{
  "encoder_arch": "repvgg",
  "model": "image autoencoder",
  "encoder_activation": "gelu",
  "encoder_depths": [2, 5, 5],
  "encoder_kernel_size": 3,
  "encoder_widths": [64, 128, 256],
  "latent_channels": 16,
  "decoder_widths": [48, 48, 96, 192],
  "decoder_dropout": 0.05,
  "decoder_upsampling": "pixel_shuffle",
  "adamw_lr_other_params": 0.0016,
  "grad_clip": 1.0,
  "warmup_steps": 240,
  "weight_decay": 0.4
}
Rows from block 10 of the encoder of a small image autoencoder, named by matrix and row number. Rows with one number belong to one channel. Each number is 500 + 40 x the weight over its row's rms, rounded and kept within 0 to 999. All counts start at 0. Numbers have three digits each.
Before each channel's rows are labels from the 100 images, of 14976, where the channel reaches its highest value: "responds to" is what is common among them. Only what is clearly more common there than usual is listed. The data: histories of elementary cellular automata, time running down.
# c3: 3x3 conv (encoder.blocks.10.c3.weight, 256x256x3x3, each kernel summed), inputs 64-127
# c1: pointwise conv (encoder.blocks.10.c1.weight, 256x256x1x1), inputs 64-127

responds to: sparse start
c3.49:487538463469465474499503500475508514578428530456532489479449477492537517501565461535439461415510463566479476467549570524505505471451574468538602511465545471406495510457498484520503527428479505
c1.49:426521429497504450464505502458523574529481519453525481525452554544499509492513441444527475447495513542494475511525543535516532504488506545499568536458517515465481573484477470545525517437463497

responds to: 111 turns on; 110 turns on; sparse start
c3.152:548564481448581485510481518485517453497530519466490481466459520492574504583557484527418526494513517510468525527544496510486473453465539495484517492495465506408459440488540471541510508494404512
c1.152:526486494470526499564479497494526498509537455512516502509513493523526539551540509536493514506534504507489504527582509492507438503496501472492520497528495480483491491503567496579471503489452520

responds to: 000 turns on; large cells
c3.98:593536531501506461518496541452519442491487518459490458456465508527551482522463472568484539479517547522279479450547505548478479532449492484496535459545495474532447503456530489474521495451458490
c1.98:533479506522519446530502534458464472495482543481518480442486572463503538489476454504544540499567499473145459503557483489521499555474478461475519490535513484540502499438466493507495520444478530

responds to: large cells; 111 turns on
c3.18:500521465516465489495489520448567509502455585438466444521470484502486466497489498491534482425554534514487482513443460552481474508452490492503542489537492477485502507465526504525504425476450494
c1.18:475499491519490479476503507468531514500520508506459476520480486510498487518479453466485484519529490508495461501454436522472513498489525512497464512516500498512518500465517474530517460493436481

responds to: large cells; 010 turns on
c3.227:555454514531576451496503551475491461547475544462430451458436561460544463542484481573476477536551541513487479522514541493465524544445535429534501503426518454505633453474496480575493548475450455
c1.227:501462525528518494484486497491461456539469510501478481504489486495518478487496460534479442497511485522468471507530498489500497501426513494489493513443548499489528531490502497576487513535491516

responds to: large cells
c3.222:514464459520481453524472440429515499563457518448443432501437424539500455498455498548502467454516542492442435483524517522489444477437503494468532473519449435440490487447512506493480513441477511
c1.222:501494495520475506504517460485484504535482515473464473548489387525463499476493495506492439497521493489478445502544525499493455452469497475470510482526497440505503455453509480535480472441461536

responds to: large cells
c3.231:517471537521536465506445474454513463519468488440510447493444519532524541455526526526567483418523505485468453503473507457528479506446518502536487512521511442411528486465475482489516438477486468
c1.231:488510522479486464475481458504493470539510497476493514519453501514523545502536511515539524493517503466464510512492404490492425500469518480488478463525499491517510490507475473519503487465502509

responds to: 111 turns on
c3.245:508482497464460484473493517457529600527514562465506480452466525455563482517563467488433517520476520552525471558549495491570484506459580470553527452542465475439459491455512482497492457487481499
c1.245:500470482490469497486492554492508560499509524454493494503519473497513507537530463529458477497497500508538487511551519520495477457488500491513510487523486528502491500491509495552514493486527502

responds to: large cells; 111 turns on
c3.255:508502492520556499491485485476522527511441546478506450533465498489564510491500475545514468439502526443507495537507475468562503499495529531541501504517468443407519529448534472460485332476522477
c1.255:484496506489557504520510527462479522502477523467489515534476463510529494496494455545488476519483506505477498507490458477519526509528508485501493524507499467470492531472530491510490392466510475

responds to: 111 turns on; 011 turns on
c3.212:478497461475498464465463496463507458485499508473490469462470483542534504536496481513455492415507613516493488418483528498566518448470434453506516529553457509514544537463503492465495462475490468
c1.212:471499502483512473466485506441520516492485511491486475469490506495511495503525489518482534497502502499490494505499498496505515533488495484496477511540474526502490485492525515503505479455505510

responds to: large cells
c3.202:511451478491526438507506480444424473481454459457490461461489482502533518500507457579490417503471470531489476502509502495440457501456490492512478551480469485463403520470518462472480454447457515
c1.202:486468489487468435529511470468422505500504491505544497503487481520543524531488517541520473464515490501494507495527496494508468480470508505515513517479477479508504497500490492527455480509506522

responds to: sparse start
c3.9:473464393497476482497475517488476486497508494507462496412453465476535492479491447530448457520446473477491487475466507506502546451529452485508494507484417470544469467474479476446487486488472508
c1.9:473500424509490501523467497505533489509512470527559522474500518507546538485514505497512496497465514480484557476493515510503502512517513492473488488477469499523496512485551524459527513504511528

responds to: large cells; 100 turns on
c3.74:522495468471469477485489478455189493510533539466463463446466510513540516490470454510526437526515616528483517453539544491520491506446438519468532540508414491490493493477474488513481483459469476
c1.74:499506516493514474445482453470045529524542518448489499524479472526502509518457421528532475512496502514521497477541495498504503494487534491496589491502490532526509529466491485485484503487523488

responds to: large cells
c3.23:521478462498473434514449539445500464500535571456463435463433505465504462472446467539518473519515558497488420541514455478497494516408476425519525449488526412470611491465488483488505544454457494
c1.23:511455485489503464514510514509483447542464515477500453464442518489471530488472552514481497482526502472478448489512493473513503572460488507516557457495528402495497520505472504430462536427462513

responds to: 111 turns on; 011 turns on; 101 turns on; 110 turns on
c3.134:464523521484496522510485465502585558454513540487445489494510497489654475431508474512579477453496486521462485576558507474492500530493518472499574489458493476537521501495535507511525479505431519
c1.134:489538497492473566523483407534543544484508507515461474515500558498667508468477483477527503496524507513443448506559514469466504583482569520491531499536528449520546493461553554505520522464451522

responds to: 111 turns on; 011 turns on; 110 turns on; dense start
c3.63:494428502515517470481534479470482462496546517470448437488434520499557484487507532601529438473453509462544459501526469493496541511488529465503505496501406463523549479466539468530519466456501487
c1.63:503468489537506470483488468473519520464509487477478448485447548483538502469490509555501482511467498492496465502479512452504547507519494490475492488520556506546497478506572508522512512490491524

responds to: large cells; 101 turns on
c3.14:533552509411544479514492468493545466511526547489533480534507502401478469531451465490500485497501465512534497461528538516505505531473608509488522492520471468512528459486482534552490536487511527
c1.14:489495514522512493457515443507571538499483536505497495510526479500519499491525468485492473500522497505502485489522505535494521503502520496498552474518478456502517502533475505519496512503482527

responds to: 111 turns on; 110 turns on
c3.226:488543480506545444518461490475413497521483516493457436462446498506535483556566473565536502414519485492495441555437444534520490452474512476489474473475419471413463511454464544490496449469502517
c1.226:502511496495526517501489504516446488510516507505494448494471504494488525524560483531535527501528513503462452506479465511485472454499492515490513509487501477477492486470481506544458462479512513

responds to: 111 turns on; 110 turns on; 011 turns on; large cells
c3.168:516461478479467470486474521426462484540510505454496451490461492466462461494527521592516550558477592503461456544468552470439493494446540515465496456492511468488405514448499507550527507445478523
c1.168:508552518490492467487530502463487497540474504516509494471459537517502470509526470570479547491474509518492500513491527489487482554470514474487499477492471461517492504429517483507512514462544486

responds to: 011 turns on; 111 turns on
c3.205:506455518517458454493494542454449469490496521466499469419458453490556447501504479575455500525510613570463450565517489512443470495450511486508503499469495440530495437456495524524512538457471519
c1.205:484452498495483528447504534467526523517536532503514530473493392491518470521451543518579435505537517512501505508510536473481413466472467500500501492524488465537520454450493538545464519487524502

responds to: large cells
c3.85:479501500471558449503469483430425456487482525460521402476427503294502457502567460586510463495475519539484470541468476469458480448420468469518518487499477459491430536450470523504495487436460507
c1.85:519505475467513420493509488410510488524526440457501401460493491221522476534520523538543490516422514509498481521445507468507497499449505504482511472485538522479528507472496519454502485483462508

responds to: 011 turns on; 111 turns on
c3.216:547473428462513466497467487451569449542544492466437461457448523520486455462516497483444536507472541514494475447545562482506526495455519477517541487501493462487426545470535447530480408492458551
c1.216:503482493481498511519506492479584505533500497471424461534468555513504517477504526539468534520428503502502467504535576494535545524514501473503479523481524447483515493481529447501488489524457526

responds to: 111 turns on; large cells
c3.200:560519453562558442480476485468533528552497516461490462507483482513593444452550506530547507432512446507483466562563493476525498493456480497518564492470545462483581536458518493472514507471471518
c1.200:526511456533516483484495479478522522522492508480515475494498500471570508492536508555499503514468496501488451509515528520522519498501514469504489487489573487463498496481538514448484532480473555

responds to: large cells
c3.88:549550542506492484510521525487468459500433505483556510454467490396534525210532538507512493530532575553530482422476471498574525523441519459553506510441567484508556470492513507560539550493499504
c1.88:510542515547497464527537537489484495525467531483509515460488473483535496002475513536471503499546532520533487498499499508496514514481503532548510514514516498501513461528534515504550562498495518

responds to: 111 turns on; 110 turns on
c3.86:539468553499553451443498517464473574494542518465497468498453463531233502478520517503543536530513556497497481521496476493488474496434423477489568447567546487605498477452520513518491468466435455
c1.86:522473546497507450453484575479451594505560493477508470501501481528119497572554477513510511504508517441467492506530496514524502470470463479469556434519512511531506477478520532489499544458477490

responds to: 111 turns on; large cells
c3.36:558489539479555471529461457457435503479511518461541444501456435512493477462517503477495481501512528502525477522523458527513504532462446472505524446479509466475516536455476511490495478466460534
c1.36:531506578504521472509515452462459512503501512492521491521459463519575520490514516518531497502504500495553485501417451472498521528480483485486470503497532474507497491468480508461554502485454503

responds to: 000 turns on; 111 turns on; sparse start
c3.239:519480443455492438505435524438507519522524543448493439432419483533550487454508566497430481446497539565448471594492526514558485498433528437495488446537517430448463562439478518463470457434463486
c1.239:474487494473499493564439446456521547541524523441508441493437417459519584430507492476467465480465538518465506506487546540500490589456493458513469488474524484493480522488480457497519488433501462

responds to: 110 turns on; 011 turns on; 111 turns on; large cells
c3.248:476489545465529474484479463449520519493571518470458428432491505533610435477493509541501491522473503389486467500546542440469526462478516456454479501462505448539446498478526480512472462479481492
c1.248:476501527502526499498505501466520539491532538488500461468487525521530450490443585526521478478541512438474428506519521496488545444503526529473471503445493483530500503474494525493544500441473512

responds to: large cells
c3.206:499612537483549489524496462497517428528507490467519499512464478534525515529500563494480537488517494476429502476487480534614485465486524519467512475557455466495468521478511495524500429475498465
c1.206:522562531504508516549548498474528443529492462463491508495492507520478493488518505433489519502507512496498499509514466511499474500458488505490497537497437451478513537443490468502492484505507492

responds to: large cells
c3.247:566484475479537442517471548435435444521485509477548443453448456566529401519504532516471492505502467536493448523533586501445458497478501444499498499488484481489480511477530556532505507455411543
c1.247:578527549444512469507487536499461440613506535473507461473473410479471480573504508478477482500484519515596470495532475486488496543493484494528485500481456483514527483453540523513479436472435528

responds to: large cells; 111 turns on; 110 turns on
c3.113:454511470464429486533472504482470481486545487491520472458457459541521515495501464514444474422468568550421474485491466499488518426467543480454531473269459444425431494468500555489519465470485531
c1.113:507494518483475507523506518477455473499529494483504488464449514507527490488491513534489501491510508507476503508531481494496509490497471494510463501011476492511480443467528545484516504481513501

responds to: large cells
c3.186:510497574548489435510490479421551511496480524427503456449450585514588469505481542483488426466505483490473489499496517498455435494433492462541478447580478459509490524445538497467506453455459497
c1.186:505485561523494496508495485471490504503515501473500484478492557505497509497488530512493421509511503469458514508449490489510468467461507518485495504487508487531510514476500468508528484471516508

responds to: 011 turns on; 111 turns on
c3.181:537491473454476466488435469466514534495522550458530453451457476538672536479536550513522476516468616502425481486516577490505440497440459457491498457551434445513444469473542505534481527460466471
c1.181:505458433508498509531478445492467590480495544443516496480479538490598544446518526500521499481488502485511472506490560495498404485458474524500520482528519464540474424457475558557470508467510494

responds to: 111 turns on; large cells
c3.178:562505557476517456465492512449477523534509434468432453492433491528557471538527467511567455477478438566486439537515443452508505509439556477534586483510485458553531526451521486536480482441453461
c1.178:524498575499526475501500475501490545534527479495488448473450541513597511495505491504515506489480504485459511496493456499514533517480485505517560473514499483529503487479487520520466518470478493

responds to: 111 turns on; 110 turns on; 011 turns on; 101 turns on
c3.17:500518504470550478503485488485456494493536583489502485534412502528522520499521553528541517560474369544510487574523557495507517485496514489498560496459497493508507462467492502442497460496464483
c1.17:509528502502517485499499493505483524483527525480536538477449509533510541499501513462484521513500493541520471486514529496521527504514513512496551475470484497507490490514509499442526467480502494

responds to: 111 turns on; large cells
c3.16:530517477484440448512496529461507448505543512443477497466418482433509457471502539559499518529520493506473480507502520533501506527443531497478507472456467463527564493443471501503505497482450501
c1.16:546501488514433518463522518475530477501496486422523521454461450356473480482505512494491467482544511492505459500531518490512490484464550492480475541475487471530516425413458511486489490487495524

responds to: 000 turns on; large cells; sparse start
c3.106:498451458506462446499495481458547455546490494460505465502470503426554476476530549544517485527478370476508517512440532511488456276445530492561538472422554468427543510476517478563502508475450498
c1.106:449502476498507481506469455489577476516495523467488495525511503500549486491526477515495471509472478532518488510474470497523432010471530490519496470469498485491497496457522496558499511476473497

responds to: 111 turns on
c3.184:512485426486465474455485480467516495463445533474438480531495563493556435497466522556535518577487452475474508524512425498518496509486536490505473510499419481533497483479516480491499516475473410
c1.184:504499478506454487492501549478545507480499498495488488530484501508520479494471519563514495487431507483503494490489512538496526511506533494488488490499510474534499496491515466498509542487483486

responds to: 111 turns on; 110 turns on
c3.180:502521505421535469513509487455534446480511555453507453471429519532501452502529436534525464477450515508503486495505472488437526494462534461501576521461462459593528520463514494491515491467460516
c1.180:469487485496527484519551494456496485518502543482514476471464490483497495527512420514523467497489514492530474496536493467514532517487503495507540559490491498474519472437506484499471465504503481

responds to: large cells
c3.174:563500511508466445505503534453436434467502521449514494487451445525487474574492464509491485582512527566446451505503524497508491533455536486482501468439495460565511469448510488544484498470450531
c1.174:561476525471455440477616528498448420478503515492486509486486454554477453525530451524487495488553516538538465546450484522499553509454486481487478560495452415560495529459483432512469480467477539

responds to: large cells
c3.132:536499468451506459499483457492495424530481567458506452491435498487565398512485527526452454510490452469469458484534495474534503484474513474505494445480446441484536508445480480440506460466469476
c1.132:541482496511457485469510553508518444497466476534519484513473512486508399504460432573451475483505508524460446511512502485523540484505478512504514469528510440495511481453493445482508463525459452

responds to: 111 turns on; large cells
c3.169:509482496512559443473505524441530522549549447465459483496436474555573455494506546488505516477483554480517466542538502504462481532456446480483557448480514447565446478434498498557480493438485462
c1.169:526492520490534472460502495485484538508517500493494515548456529514560450476525492463501477506494507496501476502549519453480508514467494524542512463515511476498502487476484488568471519451505450

responds to: large cells
c3.114:495540480478508513497466506455549449545510592456478479434478562510541479538476528511440434559520573575446480501545545503492473563446521501518453507490364458486577496460510510484500524483457521
c1.114:500522494512494498524529474489586470582476530466497452460511528519524547493541509488245460511488478475508511489516502532526463543501491472528476484515178469506518536499477527478481503494469525

responds to: large cells
c3.157:492487453533480461490478543439564461508501566450501466435437503497521496475517484527577487579491554489489467524497494506484516462445451501511450536448560456490532541438498488473501542475489525
c1.157:482507509524515514490473493446478445488506512465476469490444467510501516440571525531517468494527525525492499524508477540481461496465503502507475533474541483482521493430499503475535529444480505